Rows from block 9 of a small segmentation model, named by matrix and row number. Rows with one number within an expert belong to one neuron, the router's apart. Each number is 500 + 25 x the weight over its row's rms, rounded and kept within 0 to 999. All counts start at 0. Numbers have three digits each. After the name is the row's rms in percent of the matrix's.
After each expert's rows are labels from the 100 images, of 14848, where the router gives the expert most weight on average: "top examples" is what is common among them. Only what is clearly more common there than usual is listed. The data: pixel-art sprites of 400 made-up characters on tiled backdrops. In brackets: how many of the 100.
# router: router (model.blocks.9.mlp.router.weight, 16x192, trained with AdamW), inputs 0-63
# up: expert up (model.blocks.9.mlp.up, 16x48x192), inputs 0-63
# down: expert down (model.blocks.9.mlp.down, 16x192x48, transposed), outputs 0-63

# expert 14
router.14 135:516488500487489459551502491506444494512489533516494493459477450515495527440464480537531513412495494496506447484497507497465479518479491534463475485507534469445482557484485477480511474517514492
up.2 102:516485481533512504493506505523528475516503526520492513489479493545523532528455471500486493487499507533465469534486485498500461499523491470468497496495486482498501491514529510457511561548519493
down.2 107:475529491475467495557508495492467475487521463491510449513495515491494472449505500498506494519526503479511509493517534519481505531471513487516526491511499535524513586483498497502480480481458508
up.3 114:525472504530503474519525491489494505482467489451485505510508469503515481470477448521511498494501492568475493505499513491502489477444509524494505505503518459500436470479514521505523616517500482
down.3 130:502487501487492498495508486462470478477515519493479560486521514479507523488490472504527485500525500575505505487477535491509499492522498507508509512464485459499488399477503495504495669516485480
up.4 081:469469464497504526499494494519485458487489499483468472527528538493536535506491526509480474439502489496566483508478504529485476542484495486494469518518500517496478525496482521483476491472492499
down.4 093:490469486518489505496442519499551509531504497492500558469506504495464511492517513490479517537455463476467524497481498478530499514541494492528485515463500452515478426557488490501506438483500516
up.5 101:471478543492501511509533476492527492474504493463531478528497497480498477489510483496502540450538493480543471508474488495526493485510506517500498540499507490508507510500507494463513564487481500
down.5 088:491560497485522518447481484463514489496484499487508470503523498547489520533506546515529517503483499524499557511506522476527525513473513494521488524486518500474504407533501495517504489482492475
up.6 092:503476476484490489519456487484452500539506481429470515481513514513489509504494533482482481493503483488517533486518512501497471530522514514515542504467504503481496428536493502483479566523468447
down.6 090:461452494483491493534541468492526465489498517510484501485474517492487449460481509492508495504445505526461491539500484479464489492526497506495501524479431471528496590510519499503467602514492481
up.7 098:471509484516498461465473530558487549513471531463525495492488520494499506491477520486522539504483564497513521512508474459506493525516523519471477513505499506513466496506518518492542462501473461
down.7 100:521492504521507497499503488449465490501530499532483504480504519510492518480504498503490485517462497515507509529482513506490508501488480470501519482488531503518505474583499490499463652488480494
up.8 094:485537544521495483511503544531550484538481508490490527506525508457501563506510529514474490506497503541459485491465526515536480467474485492503475530507462498500481479477533483494544474545500482
down.8 081:511537521526501492451495496486513487508533503498527484515525529514492457518505489499529439477560524465526496487512486510474478525523510484491501527534477497466494560454515489539482521485506525
up.9 107:524470489507519514521481498476516468496530513458505503544517507509487504454506462482469452462494497489520491519464512492476524489494472533516502519537505499443509493504545509509508487482478495
down.9 117:473503537476446514437536470455518488500494523501507383506481480531484497508505535509497528440447498452505480518485484509498509506495502499502486508508490503502507530554511494507481465512506478
up.10 102:464525514508479490508509473492530492498481528491530510483487538534539491493488470501540536478481543509492505486497473462493435474498497487543498548466515512538464467515535484487520560475494475
down.10 083:554494514475530500497479499519453471507515499525488489519496473458505535512512517487507475490515498512518532538494512538472564513440504474487513462517484488494523525489512498488491585505477480
up.11 077:487518481481481515457515514493489518525499489490527542511512526468492563511475477509495512508505527507486490551437538481515485538486464495500520482507485552528533466475517484508500487511521463
down.11 088:463485494549514504553489508512545560461540522518505500469472481515498463503509531495529472458503500473490497483484469455498493518510517489500493508499507492499466522451513508504506480506467516
up.12 117:485519522544538505510504487487472473474522503509514523515487487532508509510498520523521410515507488494530520482488474507515547511490492509512527496507509519506534503508502503491506490471491495
down.12 076:496501482487495501520466475512548535547473489494516497491513511482514546518507490489479541489530522470479504504513469488517480504502512492513485513455498513506462592575488497482473448489516497
top examples: large (87); white (70)

# expert 5
router.5 089:527509509505502496503492452536420519554497505527509540512473492476487534516494560521473511517467505524491488452535516495513508502487499505484524467487494451460479488536522486459455511491519511
up.2 068:507472470545503498486491505466476485540487512503489493473485501483490504479489503458499514507502488484489471536517482514469515483494510513507493452483465487533480565507452479463503451488475478
down.2 067:463505516534544504484491489477490549486535508481485552528503418449518501484491492528534473502526510508515477496501505507489526479538481519493494523510482480509499465504522484519510533496472536
up.3 103:550558505527537494514529497503490513489520491503503513515508481532511497487443497516501521446540492513482513507477511508475558544514461475501480519467491507513424523455536471485485471504522527
down.3 092:515543463488457487473528474522521499499513507502509584529499521511467526473506520472517514547468512520486514461532563499532515495505509485484490508503507496480504517518506518481482530516495484
up.4 153:461550518495489488499510477529485530476497520540455459469472458511485499519518490531513509574510527491498482480517506523455503553498515539493619488476496493551476534470520509466500511542499536
down.4 180:507465476516487502507508487493545473529496470484480523521501490452532521499434529532482470504504503502486542506510548488507525485520519500530525494472510525553490529521483488487492492528503494
up.5 071:479458483512519501513514523546530467526530511478523506511512486542505516445484512468512501467479522516443488492467523573509534463501487489505500500508552483454500557492471486531508485503518485
down.5 062:480512510485458498528526554449505484516548521497529482524496457531501469498494467497505486580520502481524524504488527460496475488438489494507495484513493516451535438506506512512486569502519513
up.6 124:500492494520498508528508535479503508539560479512493502514462444521484485444481454471492508459499497475500515547514522513446495527468518526532456475494451502524499536472491501496497502487519472
down.6 118:555538450424493512510515524541519509539489493488495504507494482517507533505476535502474474478504529502513469472492493577485538486513512505514482502488484511496490546520495490513486555519523512
up.7 069:531442509496515479479526501504494516486478498467506488517478497512509492468495492468509517488486505486490499539500502523459507450491497511524482494496471546518547573523442576484510492505513489
down.7 067:551516493484506507504455508485527512487490490500498446528493511518495502471519492487492476414521487529512519497483479462490486477526499484503456501500481493484542440458493493473481545503480526
up.8 128:489485529482514497506509517518498506500519511516501529501458458513497504502502511427488488580453531496500507486526536478434484509522482497483550483495473469518515517491531501482455518473466510
down.8 154:499468494478524502475538487507537547499502477486509509461508519486580490549469505527523509484489508491525510507499498497489514515548519515509492501488434509501450584493511495457492518498539464
up.9 077:498481537501508503485462492463483526510511493487540531528532503441461488500518559570496500498441456493497503483506465525512526491519511491472501464519504507511490516447516525481484512551515500
down.9 074:512501482500476501483502489580501490469510472501491432501490492532475522473501502498486491474494514532481510476470593488519480497471511495490485496492514524509521483486507522490513456507510530
up.10 098:524525519518498505514525485529481535517552486545494525521469469506514484483512488507451491467501476486513534515527479498458537510446532475500491505498479498497495547514494493467517503507527529
down.10 080:469465423515476500474512502494503525532507482476508482539522472459507478521492557507531528499512506522529500489486478529488526525498527534491475504497508461475482426462487509505450457496479515
up.11 109:527507506537512508463506539492472497484528526511501467479515496534483497469444522507470508471496486509443540497509478522483504420480434504482500469503472490504486545485488499465464524529507498
down.11 100:463489517491552517509529477544529479489509531479509412541515495510462493532483478501503494566517513546507483443481546530508504494522518508503502509523466481522498469468530522461529468523505498
up.12 078:474526540502525543511525486552514504518487488500498449552495476480533511504516478498522524494484516488449499488511505508493496486531506546495491500506474478486514487469550512458560481494480497
down.12 066:466458522497475516528464545459515499493493502495517548517554484484530517519498529518520490617474509493508486506524464521490465488496476481491544496472516481497469496512490486518507532492491492
top examples: green (34)

# expert 2
router.2 085:541507508496495487513489464528431511542501498530503533520476488485490534524489554518477515527476507513496474450550519496518518513486506504492512470492497451460465481534531485457460512486527514
up.0 137:533466478488552521506485519511452502505491526491470500505521525510464450510480491491486507493460489503466470482506482519485457552511510472536549474502457504493481528519512448461500449467511490
down.0 111:523527510514504499497530463490470525461498499491494474485505508464496545485477476503485476471519512486494480485501546506462495461525506496510512509511498506515508546549516525529480537506466515
up.1 094:482548482522509494470436478490497507490459474503500507482504499511490498447492480542520488498484530512493479516481453497508504494488558506530468464492513507477495512479484549518512487486520498
down.1 091:493482492592466518547531478516520472498488519514493443522517541489491548516494539482487527522540497512503516467496466481477467500487507498496482509509517451482498459513465514473511468486454506
up.2 070:532486493510494463480502514510527464457505499506493452507496521446502493467525493510522508455497525514463489497545497470458478460452521474527486476506522523478534549473492502506499449525514461
down.2 063:489509541477465505503479530483476528556483510501515538570511512523467553537522481477498463528504499503486521484498458490496504514454492486501476474500511487514516435497502509496525476496518500
up.3 065:518490471495504486465454502510496478492473507509505478487485503539509486445486499550485501493496529498511497479483501472519486449447482522509500515516422516512554547512468502484486463530522480
down.3 061:503519541492518516438501488450458507503477509501456518493502519436473520507495496524485545545524484479480497525479501460533519515482501496513476503499515508520527477491490504524492492514495495
up.4 136:455499470497533480517527511543485492519491502492506533485488515549474483522487560505533488551498496438467503494520505529486489498447559513455568498501488520540486484495487491466501539505501473
down.4 146:507499455439472486523564520490572495463493505512483524483495452444522504480487463524515490441514497518510525512513533481519486469521509499502545488481504516517491550508509506526463478519519507
up.5 121:538531562478513530526513523441470457477528489494491537513519504494493481452459523529480499443499455502466525500487507536496480479505482535482496525473477496483452557511483509528514506512526515
down.5 107:487494473540496499459541510538524524469503488498481419518498523532488477507487482493516479466493517513499500491509512501467522515515510504488506494548494533507515468413520473482462465509517519
up.6 084:511489484525473499515518512514522490507482522512517458516470542512518491492492454492477470535487510519499453526537523503485511487496508509514537500547476462495487518522506498482473498475511508
down.6 086:480473500483495495422470493499497506505474504487501513542502491517511514470503484521494518494505501493497501520499528483521471484498524491501497503466506515517506518563485507506475544486457469
up.7 057:504493528513512502479475515523498514504485508520494465498507541528454473463495531524509504484505529454492502485530481493480487454539528527511505511493507546436518553461515500461542474513448513
down.7 061:497448567503486500494491479479456536509492483507514468529519561427457543544515503508498502519539495523461522518462450513488490508464486480505489503497544466524496495498470511494494461507507500
up.8 080:471491516498519503507521491520462497533506522474531497479496481524501486463529498520493487418503483537477528478451493530524429480504516503468487451508508507497494561475500486501538455459486475
down.8 070:500506523486527503472469516469502525499494498509488431520518539536510468520518514494474435487556519530503483459494481519501510521506516492508468502518473481494502529503486492512508500495528538
up.9 090:485514512468503503517491492483467506502526497511497467536507499505500523437517551501510516430472497483457517536494498478520542476511530535520480521533528456487477486554508479519536519541476490
down.9 089:499513491513516504486507488535512492465511519498501463475488511504441507508486511490516464528520526540508501465512497420498494502487507507495484503483517508518526498456502492495482480470488515
up.10 071:517509510475476503484469496485507519504518517541510526508512550474516541462473528511478511485508484470489511504501473521523515456509482461476489525488526534472500559500498513514522481510500495
down.10 064:493490500484498508458481462509478533507505494501510449545511542502477494534494523484495487549530480526460521478488555449524510513520498498500500489552505479517518434449491497482475463496477505
top examples: green (40)

# expert 0
router.0 106:545490526497460496527535466489375486476485531508470502445482470516477488469487491532483491477494502532503461479507515504475520507462488514480474456484514428463496521509506492460454551497484495
up.2 088:535453504527490525498508482455497535472505523472533506462489475499487528468510527461495508505464536466495481527480501488481497517484479547492522474446496490491495493514498494492518525524472498
down.2 099:445523496507484506443466485501525508498479470462490433504499515499529471540497481515452443480532522521485500506523541507532467479499484505506478503516479560509493554522516487500509497501452489
up.3 080:499496482534533461485467516509469523497525495499466515514518445521476466521482483505486512507442513544501514501506485495512505477513506442504537510481528485510495492491490499488551480516504474
down.3 061:502494493475497523438508496564509490510463516496469445531453518494477528470485535504529440530409511527481510516500448494491487514540500491502494512493506545548523511550508501524474553495503515
up.4 146:507509469518520496531516494514510527512494524486508497502479496494466489533516499504490429534471493500508495495521472475507464517498516535503519504475488471476500490514504512499513499496519517
down.4 106:429474466507483517509443477540525478510482513493496491536480472507480510510480546505544535506536493471460490530514486498497473489533492495509516502527489521569495502444492496543474507490465519
up.5 082:506475500515524519492479468486468506518502549503527497518499505505486529470519512492474485548489510498490445484559532523510453481484509487448505500482482489520512497497561517497468506505469527
down.5 083:490509475430488520480529486536498504507438461502510481527485507529513464552463505517521527537471520505487496523494477475477492509532487503498488501495462526505500524441508483462498530515463504
up.6 062:480502497496487456513415497528504510508513487484522480540498463563494519490475453483498486518461500476483507531519489539521526507533492495530497506485491498469491513538461471504515485467493531
down.6 057:515517499491516499474544497450503472473505513514513553488482476490479507499485503492523443527510467516504533521506500450509486503488512483501512494504520500509505478460491498509493597496556494
up.7 085:499538490505517469489463502478457484462505493513493461584481487501474502472492524501491524496484510458500499523492450519504519533536464475517503506519509528505503506487527561508503530481511524
down.7 073:531483501496532505493492529490513488509482494474525493527498499463470473489498467472505519482484489541483518494485470468515472496503513471528517514454499568475530502491498482516502539491572518
up.8 090:527549471527504483501501511493514502550508495493478517502515498490517474453479491487480500469478469504496468488463527432520527514567502503529539493490491483503477518472488500494534546489540480
down.8 088:505511484471513496482472509517480516508484496505497523487487495489498571545518494488443529532575512521471499434532505495543483476512505482498500492504502484490515419521522486477447499518557505
up.9 113:517500507523511501534494540499516508512462509488471461476498560505485536486478463500533473462506506516530525502476454494499522547503530511547488507501525484503453502485487520472519495517510521
down.9 109:506523461487524488502485492551489503518509494485498504505518482494522574517511513496475574536550509511480485472526493465484482507486522496495509504500529523509520586542489507488476506478474534
up.10 104:508523499501487518547517506525476536481495515457487481481498481507524517466486507504510488526481507524504498533435486482490482508517501499527488493501485511466499529538481491484491513483496499
down.10 110:498466441503508500491542474529527494519471485509491465520502492525508530528482491475492541522554492464486498505526533491501504482514498499496530505481474507506473541426495493488499439510451517
up.11 090:536525535498519492508510509528453476522493498477480479525490479550543471465509497520490552525537499516501490512526486502485492499482555514491505490505474526504482528503498471488516466496471498
down.11 093:481501452464451517468484488522525455524465500523491487512507547512490457486488515530481509544473502466478493519484520465504503462552452492523528502484527484549483555527495488513509494513498528
up.12 143:515490512467469456517478474477496503488462513496503493468527459549506499519440465495501482505515512569484462516479476499474470464509510520509501505503488497491497503457449507478485571561488460
down.12 145:476477512479456512484522486442506490497502484499495481495516491517497508536501517487512479530491499586501525478475494454499512501479493508508537512455460491495494476495493493494517653502520485
top examples: large (72); white (50)

# expert 8
router.8 088:539510513498492494511494457521414522545500502532505538515475496481493540517492556518467514523479505516487483453541520499519516507486504505495517469495492456459471485536520481454453509493520512
up.0 115:525492514490500478502533472428508483475522496517468447498481492522511475479525519545509529525497520495443506482513481499463511491523509496558491476516496476507509534461446481523521515503455563
down.0 104:463514493517523512479454514588552511504498466492504484514486468516506532475506504489529483539479515483497493535513477532552499491541483499503529506492501545541511500494460502519529518522483459
up.1 103:481565513497492478460546507522486503500480455495534464480481480495486439506502515532492506500471489504490513468508525533519496534531490522482455483538529503521535543463472516495487483521530490
down.1 098:541477484518502520571529517429516495522481521520492522513476488551492474478482523496535479504516513462520471485515528537540473477489475506515533483466521501491488463510492486498486442495503480
up.2 086:485518519492464474491482563471511478507494495491495484530516531497505510475508491515494486442534477481491502519539509536524475430546492483502504480486472502507521525530481525469528493495473489
down.2 075:515492534499519506465506500499469518516493512500520499508527473502520544523529511488520502501533493512475492451457496555502517501496508494494488506502560489483509520443488501501504532479493502
up.3 093:501505499489515450508527511553453471495491484484477512537513480477495515464461499476507496463467482504478484501506507527528508500524535533531499529517512519511497504462495488514517495488483466
down.3 094:512538507490495517510512506462529489493505491516508495476493510505448472525494486494473516470481518510482541469490504485474496523484496487500476475522518503499524474466507497487523457514534491
up.4 078:525507494514490490509521475526515492484517512511470494465518507468515507522531531526490515483498481474508500468548489488471519492500495488476536480481501531488501532515504492480500522516475510
down.4 076:458506481518514503479514470492542513472521498496503518509515449416491499483522531510514495458497494483497497482519472504498501487478498501504505511478544501514526547421450503542496490490444489
up.5 075:459509520480508497482562494519498449498522479511465497494490495491511503468518497510471534519510519508490495493491517535489487503489517505506479511504469501535488554541532570525513481504457507
down.5 062:540503514511513503511448509452513511468502507511502568493511522539494477505504469524522478434560460475477472499508540492513526494504496489515494509542490489523533511475544501502541499515503471
up.6 103:482517501490495500489487517535491503548485471518461469500481475496475478487465520523487512474536496430481514482510524533489466539510495514501526519505498495520523559532536546512480516542505495
down.6 109:519495486477513490463512521542520543503479499494499478514481474495504491471480495506505513517506526503511518523463482530497523484537484490494520484526484506516507441547534508484505485506513540
up.7 121:488493502487524519485471497486511532498501479526495487512524498560499509472538512527509494457498520481527530500515494537481510450489438474477475486553497467513509497480446507507498502484499525
down.7 108:475507513478528484485494509544493504481534525499487507548473529501514448498496516497546529568533493503497449524497497501513518482507501497495535511527454519497500563562466504497463510534517465
up.8 076:495513496468475513512466537543561489480523479503495496528494489483510513459493502469558501471485495479498505439495496512468486493493520499483488526498516509510494535498439515514506506504478507
down.8 072:503468518514511502485508491482482497521480455498496447499473514441499492540495555512479445490468541475502527454524517532529498496495514478502511490507522501506459434459506487512480494516492463
up.9 102:511514468531490498466556488473492538518517485537472483497477481492474457513509478516482524501520489489480483500463501502491484557483492482490522507497523489512503458493518486489510533506512486
down.9 112:471499473540468507521519504501510498509521493492504526493494474434512555478512527500489484513507504509514526473536472539505501452473487529486520517481455502524465560559509503502523510512522464
up.10 086:499526508503486487508527511494490512485540491521463517525495457513492502452473511473532512484490577502509493475475470493521506479480554518460512506450495499494474574474512507503554464485487454
down.10 091:507522550499507499545425500478511506507505469525511510486483489554498482506512476481491505504446512523505526491486472468498523523493483485512490474492508472504518423528484490462489521527480470
top examples: green (43)

# expert 15
router.15 089:540506505495499480510484458522430504539494490531501534519480492480491528516493557519471513517472508515497484450542516494518518502484499506483510481492496451459471472530522487451453509485517513
up.2 078:486568492515502480519497509458475524489510521517500503502505502486480487490522521507541530490468496546484505488495475477501491516481495522487540503488436481542513528491472493529519440506516502
down.2 083:531516507502541500461535484490487466508485508480493472446508516453456466497479443488500449454551491516525500513453574505510511507528495500504465508486482514485486498438513503504509515493535524
up.3 098:511523566514492524474506493498460517529515502518501490505497475560458496449444479482473505460417522507484521502497529512489514512544538524510495520498527497512470549494485522505537521481462486
down.3 081:509507483545493500482510491512485523485510535488494449484493495532464488485506460484523586558512510492485447512535498561490532476514519507500491496473524475496517538509517505471496533489554468
up.4 130:521493459471498496463511465521504508467503491501491505481514506515498520496470510464495489468489496508475511493488500501482487530459494553487587507517490523514494519457548490511474477526477557
down.4 143:512490489486525499511498506469500539519512489521504537492479465442538506510480545528550474508512496487493520502495467505499490453470509511486557493451533503521480508544487494462508558494510499
up.5 081:522518501455505526495519546491520503502516472476509500520463513555519534458508456465517502476501508474526466528527508486532489490496529487481482513494455512468495525602502504495518485507547533
down.5 074:515549522448509497530486525531469499524496474483536448547473484553501513484519514511465522541479497511476468506530491468508525503512513501503454497469515528531532403506511503523456509509489516
up.6 074:498498490503507497541501499492493525476492514465536500494500501565491500429440523517514465470494503488473473526494558551510529511499509494474532521522544471488472540431480531466532494512528522
down.6 068:502534563475546525464488510555513495495474537495481460497506469532501457515493489508525517458444498530530524526501514529499491490505497505496480497502528562559521420546502496501504509506462507
up.7 093:460513453504497470499493502519518502501506515496472452510523473516474559467479476505492506482497479481488487498477511548502504525473519494493475488498460502519503535490504490487485482483502477
down.7 087:491518497487530513528524537452500510467526503501505542471456472490515526459473512525481482459539492516499528487502517499528489489487503520502497489480546538543494553507499482502472524474555512
up.8 078:497466517502501540484501501449503512504481496465523474502487488519473479513441509517506482475449546503525496473515506502504459494512503518473523498486542491486510541461496498509484520467468461
down.8 070:522515552485502506467532558514476505478498492502515456536491472494467510502517541500521520512554515505493519497504525481516497527540504485497479506481540511503511480431499508487512414480504515
up.9 116:523495500487482499520542517510517521473529534528496507508517514482502479485468464496494494494509491506477452553492492495518520505454505547461486503510485498495444466474478493490468509570485487
down.9 114:482514472513527499433512511552510517481502476518491523562501491532493489519497499515515433500465526493497519477473532479512496504524518500522473496510481515497510441525492494520509493520475510
up.10 070:524531475495528531493457503505529509521495510533513531528483479553474463434477468495497512482461493467483471534503519490476499534501577521512472482477537456505519553491487483469529500571512473
down.10 062:484516517474461503498521521509473523469495490482537448516506500479517555468512479506481513521487504508525485525525527464540527492493483499504502502471556545505503404507502520523545522512484493
up.11 076:469532509508520518524517512535503493515515492519467493501509484538535464458486481546498499446490503475528520518539502519518515483464487541507464477485504484497512545458536512501496491515496470
down.11 068:522515493533544490531510516496481473544496519480472462444524554498511474522519476503451519477439488493491466461513498462520529494534511491496522482455533514448525426497492496496472500516509529
up.12 088:537516474515527534502512464495549503485543531502468440496491503474507527481511467515480491486503530505515438501497485483489474482479508455515481492486496495507538575523470495487467513498516524
down.12 077:481518491503491512519506488473473490527511532489490505510473550508492460493509537496462496535485500511485513553519494451467518525486506489501470505505526489489511402481505484482495413491537514
top examples: green (45)

# expert 4
router.4 117:499499514516505504509448530520505515523522538550521471475474511489477516449498516510529441456435503507474457468524493518476508517495504506486501477495514463469473535518529459459456502455532511
up.2 110:477477469527483456513479481500491525500499535504514514526510480528513520467460509492545510553506476537485506486531486510478501521504491540456505510512459519466461520494497550520462474473488477
down.2 108:458497495483488510486492488488460491459494493465473462529489495494515456471536538518490484516543535505483543479502485475496494491489473497528525499491485488520505522512464483524526506480544505
up.3 087:535477536543477564485481564499506487498503466475503454466493508508492493495476468469519495486501563530494535530470461497456490492480524502525523492471496526491494515499525523546494501456530532
down.3 081:506517464488480464499386463490504494498489518517474570474505505459496503501484481496522523494513444482506524487496521522477484519528492510479504504508514472512487510500463476544497496501525512
up.4 105:468518511485493497531503492484466501523532505506474534536486495564500507496490520498490499489479500525521512499512507534471495509528499499455572486473493488538463476505499526490488485523511526
down.4 105:555471462469474500474514481497507431475503512497512492513491456417524457514476472501482537533560494535494479503545492503528486476501471503486473496535527511482528545510514518530485510473522501
up.5 100:487489489502522529479498561496515532458475496440500438538526460521511511510475524531508473487499495488512504490508496494518517522487471488508511543489487532507482562464488489499483471464526498
down.5 108:538518491506479479525484444476506491483488488530498482450508528480449479513490493500511412581523508471482520503463489464491496514480512461489510463509531492471458490490493488519468503534492532
up.6 098:512519477513479469493486491482513505492522487489539535485473455513500513482493536493484488519507496513451506474527519545455506500482506494490543500518491458505502510546489480465484503516502512
down.6 096:511509445495485524522502505544501478492502509534518528531488499453488508494487468514508502502516526483555503509513472434500490509548506532541490497480549472487499512476531527459505464467496518
up.7 092:535494477454509475508537482455466511456476488471502551499497487539530490477483518539465487541481519513522538522545499503481547517523494521503535493490494509488496464521493528498488509499488516
down.7 087:497531491461534517491501515550493511491492487509514455474498447468477491518526467491495581460613488506501498473478499508522508485497460488516506491520470540532500555475483520485514497488491489
up.8 086:504474462512493523500450508537511515529502476524515461503495438487439532504504505496486469498479535497530494494490456560515495512469500468476489471493554526481521471491515468496535517481490518
down.8 100:542518520511516488509515447478468506493505485525480555495476523478480483513487506521508443504522508512522528508476511413493525534517517513491475524542468516481489539474489491550528475491539510
up.9 103:532515458490525463488514481554487535455522498525519528533508478510465520455521498494497468494524489500488500471497505510484481472484526554478486505523444463496493465495497515503520510465488485
down.9 099:520519498482475492447491527500492534483479484507485494500478488471516498546534530487500578456489526526490490497515506472529511514535520468482525496471521509466509509523469514450489528501485525
up.10 102:511471485547468515538497476454533505478492473547501479479484497504519457487454499521532499467482471468502527473505504487473523483548496471505541474533510501512533561519509524511495511501476504
down.10 094:457496465511512517479474509503526521524509484479529533518533512487508506495482435482484480552529534489487496464501477509522513499507513509507480482543565524528515482487479504501515514486500498
up.11 081:521475523564499520529540534463492488466514483487497466472485481538516475472493486542507509473516493522492493449528512481506448518490465537516515507541483503512554524486514511528522499474486513
down.11 084:478522429469517482500546521550512501525476510506506500507509523489481498506507498489472464544538478502480492474502485554516493473517542471512516519493488542511481518485491499507460486488483479
up.12 078:468500515515443448548494507518502523479499519508492460508493521496523489484549491520510480499483541505500475496524471512511477486467521536481514529539469516524516507517520478494479522499498493
down.12 076:503503472535534515465523497542480522483455498505483565522513505508507541526495553455497529483478478516484529471514490472527481489522488464514509494493544538479470514507501495495489501532497497
top examples: large (69)

# expert 10
router.10 128:513504540500490519500520480527479507477498476523483488523469484500490516481479508523493598499508519489476477478534512538493501489480491510493499492517493507492470514493507493484448521497477500
up.2 086:521486485460490491505460473476471534478503517537518520469470475495530529559506562518517490581506490508485546510548510497482489484480544500478486510510523495487525484503474507500484494497469508
down.2 099:501482477454484523526508464490522461528495488508462466519505456456507553502465546506492450574504499518493488542517493522494513444524491495522558503500477512503494418533498493513537488513500475
up.3 083:523521469572484493497509508477484535497505480543474487513535512482466511546509502542511488501474479542482512492522490513503536492512507475497525538469549503490433540533488479478500507485483491
down.3 106:537524514503492488451529505470499540493501456508510510486491487497482470503517526504539485502508504535476550461513478441479533505515515493471497523488507490498537471494501512516509477498514498
up.4 099:559529471530493464475534482480478531506483513471509494487484512519492538451502491523467540502504517509490523498521510494470497505507495484469502516517501490538485503501505512495533547548456495
down.4 099:502530521515468511500518470520503486460478500528504477467483512489501494538499507514495385468474516528485465535470487459474519516513491484480497496503445488487493580454507494491505500479496480
up.5 122:505524473518537494518486523482489525496536491524477508559501485447508486505498476512515526487483525498531504490482481480485513562470508523520510511498497467480523523491540492515515527512482491
down.5 123:527521450482525485482527466518504538512486508462539454483508480492514486540488502481490496478469478495495512510464484470523512514489498499486504498471467504511489632508482478489485531505442487
up.6 099:499501520503498503469551471511514477500491491489496441524496518480501514476477469449453511503487490447497543512500504468504497497530447481508531522468541545517512493526501481489489510496494524
down.6 106:461459488484488489470456493498497494496466512507509517492456520487466466475520472484481490482525499544555515535505482495507522495502508499482485483473543492518517602466505514502523523485537491
up.7 107:475519540499483495477558515509507478470466495476496452459488493499492533476466483493521521494510496501480488532472500488498458504532502569480503490520467504559515554475496487495526488517502486
down.7 092:482441484516503493496524503533475496505479490493492546491498520471468461514513476509499458466518519533517489484538545473494526503525508532472445496532529474469476415483496505507523470516481472
up.8 093:473501547522477521461501432473509504463515524497497459510503534530474530507531492474522493472513512464504440529507475496484484530489510477504504510455508465508518517494489521539505450494512525
down.8 102:510518464469529508496500489506478489489493494476518541449513506466495448527475483500541493513483499525508469464490532492522493493510495496488535528493459526510476448486518492513525528524521543
up.9 092:546523448464473482480533514476492479477493501534486463555486500464515478515462487517552493538540475489527505508497504484539531510515495483518500482525481501502507502493472459503489514488499468
down.9 077:506583478480570499524439541486540497552539474497516535527512502515563499488518465485535527512503528458534484484508482484476498503507473480464502495502515518527488477553500480508510438527458504
up.10 121:494478483498500533477472453528502524542495494493477510495479468487483502498459528494484496497480530481484494491474400531533489509448488483533507509485447478467452518506542526500503447472505496
down.10 102:483478491476561534446511512510470529472515533492477460477484475490545490478482499491484464485508514492501488482440537513526532515502465516536515515510500519484520534453500480516522533477469498
up.11 121:495483534507507510486482487490440506483505503515476488497522495541500484494492535556494480515498459537461515497497544525482465493542514556505463509524456474513495500454514499476528471496505501
down.11 102:462487462465517501501553458522480519499492522467480488560479513481497517482500449514484485445485486481471461480485516456514519484492515493503509532502483513523503516473486517477515508489511477
up.12 087:504554474487505515519492527523499538489507500543496502503501522514545493545520501503455501538458484484483500511524485498472527507493477489524485509498486510503469489532531490490512480476532481
down.12 106:478518474482498508527515460504527521549561493509496495502499484509486485496477510505513455430491481484472489461519478466478509471542514505501523517463494522485505502532522489513485487467527507
top examples: large (100)